From a checkpoint of a small text-conditioned image diffusion model: arch uvit, trained on simulated grey scan slices of phantoms with and without marks.
Rows from block 2 of the denoiser of a small text-conditioned image diffusion model, named by matrix and row number. Rows with one number belong to one neuron. Each number is 500 + 40 x the weight over its row's rms, rounded and kept within 0 to 999. All counts start at 0. Numbers have three digits each.
After each neuron's rows are labels from the 100 images, of 14848 (inputs lightly noised), where the neuron reaches its highest value: "top examples" is what is common among them; "peak on" is the class under the peak. Only what is clearly more common there than usual is listed. The data: simulated grey scan slices of phantoms with and without marks. In brackets: how many of the 100.
# fc1: MLP up (model.blocks.2.mlp.fc1.weight, 384x128), inputs 0-127
# fc2: MLP down (model.blocks.2.mlp.fc2.weight, 128x384, transposed), outputs 0-127

fc1.254:566535538553513511571511519447475508531546416515560479445540567518516517503470514551528519556546488500444589558493524433608516506526523529477580520543519491492467560511483469451502511469471496532516492480495495420457543475494536441480506513432498557535478502538511506570504491585472493512480511554572480504495558519526579549485551513543506463423451515495539540452496505504487607484531
fc2.254:460515452494472484460504486551560502551481562562480541576507502498490510494574527418449507425493529526598379477561493582401542478512462476519476509482531522502483464497501512552512517550511504484487503503471504609579499504570473528454467511564493470477521526480497479436510507462497501479523540500448538477476467515462460492490457482445493509602529488501478512524498462515504402508422
top examples: limb (78)
peak on: bone (63)

fc1.202:552509528481500501500517528520530530494503447502515467526496465516497508408495470468507335404444424494520485530453503414506482525506516441517519473444534465488464492535419463584452500472497533551452500488485540496425512457537424528492431441513471458471550437538520496547547550485488462470446512483496549470466446496455482532512493515490491495551556456518478454567496453522485527440465
fc2.202:450471521496435518531479537551447457464597498536476537533522556545572446554489493489443552497556531522473487495447520540484481470529496520548456552548436502503548488469534527449578468451458486478534506515519458527533490491493544477528580510523531557450512508513462480462551562536418496565503444506585481505530471498431429513555523570484462507461495525400588498475493508487507536456514
top examples: head (97)
peak on: organ (56)

fc1.16:540501501543565539500431541464519554599463588481595487587503496482529464508481623545546576466449453459454524530415525502550470488520530501549545477443499499487509487454527455533507503517512545512473451504479479450500496576464549462496528571550503499417493493473486484476468512504454511453498518497509464482574575534517541535463492489538524456456500475449514479522502504505429494432482
fc2.16:516496484403492458530446450453527459490535494510507387468525508512481434459562478464541509526584553487497566532452485473475528513496527471502524483490514508504383515501549447482409544522528467476493535505452522480456495492564423519520559421503503516571461420575445523483490498483499497504443501528487481480531578540529476577525517487496484475479438581488461561500532471517498529470452
top examples: belly (90)
peak on: lung or cavity (52); soft tissue (48)

fc1.18:459467422485517520549486448464511491553457518422481552502464615494476421592466467482519518485490501530484549469541522483534591524537455502450472453571550454528534593609566498480488510495512508481441468530463457467527527485461544469467558500557530473534466537473533530520448501508577497536521462505475485467450525433531557494557524495496503531526548515519488543538480449444480520489473
fc2.18:519507541464520534484435460547458525465543482573584485469563475469446491377536585538500479504535514462516436582503526535464403531449527497531464555465436533510477434489452499537556465443457485521534463510525554483487504495538475511472489523484491523473501508495456448489527559553437517491478547473526558553557549556489494504526540514536549539481477534413545499476506560566509467501499
top examples: belly (52)
peak on: bone (70)

fc1.238:498525501497495534452557504500522471466536506534517485539519436519496408458506476565477505547538522525494489546471475496501539489496562607477482497448444457547482492566546443505514493536516536467510494501482466458507538460554459591529445512479565500579519515461530480609516556534518543464603499502537461510395484590521453536487509552513493562510540530548590507454489467519508469494512
fc2.238:498543540493496538516472496547514483465466486588605481501498457464481532507481530527494536495479468514542449491521526497445492498535509464481479510505539508508555450473534480492550551504497544474499494513525559505540479505490505475444504493567462454421512515559491494497424383465465388495400557493452527522593632428517561521505524524542588497486490487508478522526522533515515484557482
top examples: limb (53)
peak on: air (98)

fc1.219:492481541456489508482521452489527541520493517422552479579567498488562572504433415541506490499475454423470533457479532422460494438514457502556511506503550539489550493499562523561482533526420473516493486473535452476465553484522496542435510536522415518463507587434507493476479432456461496521483509550481427542493470495511480477486433511494521477484486542391574520512489427458496457509521
fc2.219:590477421502476528460446512493537564495507539532465462470518437525508448472545461519505541517445457492503511472444549493470447504449486508476551479465543465500522524514445520521482510464503558524403541557506529576488510480480483455467475494430477418453461457439564479527511532520512516505543573580507596495520438466502502586457499457503505485558521454507551456473559542443509564488453
top examples: belly (98)
peak on: air (100)

fc1.123:497500423571541539485464498476516550473459539506534509555441523582492446506446510459512499453448521555425550484481460531490578453468507507468494467526499520548555506552483487483576495548504426458445489483475557526547551413506494496466492542548508458500562560558462502608498483522517544493546467506534533515417473535503474511492438556536521555499510398501504542523517509537501462434474
fc2.123:445440514501530456464543532456488533506497472469543581520468476451463471426504452509528511517521496521464493520486564481387472552520523414520466547450516552485468431466484476504434497461510454510552531466482514446499504611477596513508510570474498537461463467470487510474484495438515559516443541541527482475588471414563462455528503507540509469496518447493501508532474492481535587509561
top examples: head (92)
peak on: lung or cavity (74)

fc1.108:470578351466516610450522517518542458499489591555477530446473487496487513490444527434517589484536504475400461522521487466447545465523485449541561537513541504482419504526503550507504547518459495551506506545500544500529523504485574485520511503474458531530552481556545508521473513476502502508484539488553531494518510528520498487437507428479485475521471404487564469427482501510460445509493
fc2.108:478491627533443511604466411513548539582519491500538446489493457496492523539504469523547460512480439501477539472435488511499502474503409518534467429505434500522568574443522520488485461524535476490516468506479507450439500500536491555460463550491473496455521448475504461484577516546458477537469460469501450515538524469481527532551452453513476503412510543507510480558426491428538517441495
top examples: chest (63); low contrast (56)
peak on: organ (70)

fc1.146:524491495537488518489484425492538532508507490540422451507453585552520498465521452488507455587458440442465532506420522491509461501535465474456550491532501452458494490403491536506482481562582482461428538578525500530487498469435496503491505510446434516516485497507478465432543419540435459486520496515521497455574445493508484517493473417481564486442489544500494521483512429532396477524540
fc2.146:493538499498464551457447511429478440512446470490500491488510465495515536518512515487513503482472489471509493496534439470621511527508496548460424474498462429451536502468491502514402559489499484430549534490466498508522572476518465509505505517496456552491596545548517464503454479507544539555430407503466502466459459470525469554412450531506504525518507478432572534548493614548558468518533
top examples: belly (100)
peak on: soft tissue (62); lung or cavity (32)

fc1.175:488448454547479499512545477541493467479491453481585507539470486480493532455456469498469390517500548522445418480455551483513429545561457494414463516518507417417534540507490535499572564527539492500536566543443491425474469515518580515494462492501526514424462500474520487514493507440474494546466483557534416450558489543535448482491555489514514471549510545533535470527483490531480525458434
fc2.175:480536482516497428521514542497518512506525442517487478427525451521496493492467535433484562505523505467530543481570483507482458487509475431428512547498467545493396540546467482449478456518526525531455501501468446489501535582500490484467473519523544466546558493486515496565513428516478625460560535471525454532511515526483479492518505449483341448445522527480479513451493527526487483488609
top examples: chest (85)
peak on: bone (97)

fc1.189:466547494482554534498514504439548460501586455539548536456554531519539522476506499526515457495490585522516433508426462482536502437535477463478448475510554434464476472585488413514472542484425470482539532514466525464481528436492475492531428470499461515565529481541448528525505567545521481481471509455591532515496554546538494469555507483526415397437487493520560476477465545483477496502464
fc2.189:475474458445480484513425519547425450475390524544470420517498447499454514510528464492505528530490434506515514549586501486467517542556566581525519500470516467563549466444569569512540440534566517533437457543536469504541507531468518492447530495494522458457499515499541496465455540556473482483501501559528497437534455538487527486501459569496541539583468440480464514511535457493515463529424
top examples: limb (100); low contrast (81)
peak on: soft tissue (92)

fc1.128:534482533486496623522490458496443471582526471546526400473522478538447517423558444525563503488493501449493514501435506513486551536551498494435489531494527542421542518515533468530562502495549511463505480521500506526500494505456542499519458487502523563442483500553483492494466525474556421574532447500435528492479507505561531495542480475586485480523468534478516460611499538458553584453468
fc2.128:522483506477499543543553428540489506533595526587499490521479502553507477514515526463505529501492581478469540457509422548460467557466603497541512442539469511491506448522486506512500526419533543536485519513534455506460530516511501567471406481398525505501491446497467472449491450531554502433483502467506535480538566449498500518548518437443453485506443477521503551465443594488500587478502
top examples: chest (50)
peak on: air (100)

fc1.80:484478434484490438478485548467475464463457461532453531413544526447471565560513475545527456512530443496434427467510484487532501582504516433486491521428529474449554419511555487562448550484558534490531517447464459500437491505493533424510496591446426509471472518522522458448490508531496509539446451466487449515484477497585458570557513515519499476549444510455518436527499513492477479478521
fc2.80:491520501472399437456510500500516528537534556532514524505480421476527485468474477492504487497520460507516460472492528462439482568487496468506487562492476438435423491548385520533526447507562481472511465444447448509503617504458538487544512507475503471492575452490419472533448483516496483472491485467490425515522496521437491562535532545442524497498521519548545446534523395457580514493534
top examples: belly (80)
peak on: bone (90)

fc1.49:439549538530526488470511547514475475513538433430510471507514474446567518500488458553571522455471523475510512515492532500540551459555500540442471473528614471450548504529542466486547493431508559384505497542516481545533524512530476520515428482545465477524513426548445450463471511447525523439500496412516483516481467536506365443484502510501575486536488485554543520512527456482491516520494
fc2.49:491526548452517547529468461429513462479523452582512525540428563528495427544530452463438461493474514511506430470548502529436490494492527483554473442493427506464544465497497506529531453533498537598491490481498526481541519488533472495577570528474493518393524506439567468490549463462461553520476490468477489444531527541504609478530551472490500505483488542400529462551447508524554500518520
top examples: limb (88)
peak on: organ (82)

fc1.376:473500472466479487501433459445481486483452521549575508489501527522434487498474488499436387516479437482541498482557447508486412532461484557470490449499488438455512508497474455462503513546555453449488472430511497484454508517502464452543485488458426476493461524453565438467488475540483424470454495528409461491507480493527523425506538481483438472434480457431477378454483472481489453531493
fc2.376:484520501525557466521539493483480454480489490464492552389521487466516525518580540492461438462531500473425475500475490495517561429483492436489469481479529528471510497502494428500501451423416489532533552504479526524461483535463512528543588531542447502492522509548523511518410467515509511578505533462597486533439517579481607558477490412504473457511456466561462473463523525478477543467506
top examples: belly (100)
peak on: organ (99)

fc1.121:433567512552528472490469493439539444542527492520484555450531473540504454528513521498586527516518422469444482456414506444470487447549495534500444467486502522448557522487456590447482453493497493583515533497538496532538511490455424469453605499536413429523527550496498488511566509496533490514415462500509550485516458534409552546470499525456488472472513447474463532490483524538491516524491
fc2.121:510440498515456554440530503464493563442492401453460451507515516520451497525580501516487475522479503463484526566583457544560505543522488474531445525537439450522512526565556467501480540528495440424458500479491498489525525458531544469644499490482523524445518456497502459459547511485488506499598498437537527493567511535512510449516513442558522503441556537481478472450498542501498446446539
top examples: belly (99)
peak on: soft tissue (99)

fc1.309:409473513526512556460451508502594463526517484517523359497535505526465527544500480522524450477541494544513549509505483531523544518506467506421485522477515507535472518571476443554514472450502426475487451519425551454603514519482558497493544447494573539478485514525468507528512464533575553488532509418505481479446570545478506456541535558470535506452496498476529534500511486463488511602466
fc2.309:505559501458512520538488492470518460468493480504440552430473513448562511512441502481524501466386540442510531521426545462489497479513517498557470445580501437526513489514537548463501503548514557539556508435548460498444511459478465491502417614491468388514520526516519440478468551470492490554481555536468487501532542471553466543526501470506494451567523456517521468552451493534562543459531
top examples: limb (92)
peak on: organ (87)

fc1.161:499493532512504482457481456484506525518506488480456442433465504469512523475490499486512505484469430477516535428426519515572468484460485463539425403452514466516510519424542534499477452458425410512470477469479478484508499459374425494468420512493440437468450459471551479504534460473471541498482450472479505543532462564481498499532561515425442559505478447407514495512453479478468537532510
fc2.161:508465435438517555446487573473454507515519467436458489396504501476463523505492549529480536557548500517536459511455504519443544510456504511519536437565503487497484580522493471523455506427524571498475503470541456472513439552440487429496526508535538517451450484540506451500457541548456464528479548486457476508554541560501421409476449467500438494527438521456481528505572500444481582476495
top examples: belly (100)
peak on: organ (75)

fc1.50:579513558515487511481532494548569466496514415467492450490482509478530570501519492461555519541499527502515529605422483414465434428487404544477448536506544446492532514441480477491539511532464519433488486547467471566443497481572479445434508417451461488452483481451516473445482512480487534505506483431446496518468483499491443479511464475470473525539497520460459540559501449436544490478544
fc2.50:490453445491528475476455478497511487539576507472429519527522484521542470483478466532530503497511471475588495479465476542485556498574433549520520502497519562512454499463526513490507428454495498550511488500553529531606377444487468504428506501510543502397513519382437530482469524506599511452534533504474474533507488476541570457486575525500538528420487501509506477534521464497549478539504
top examples: head (87)
peak on: soft tissue (37)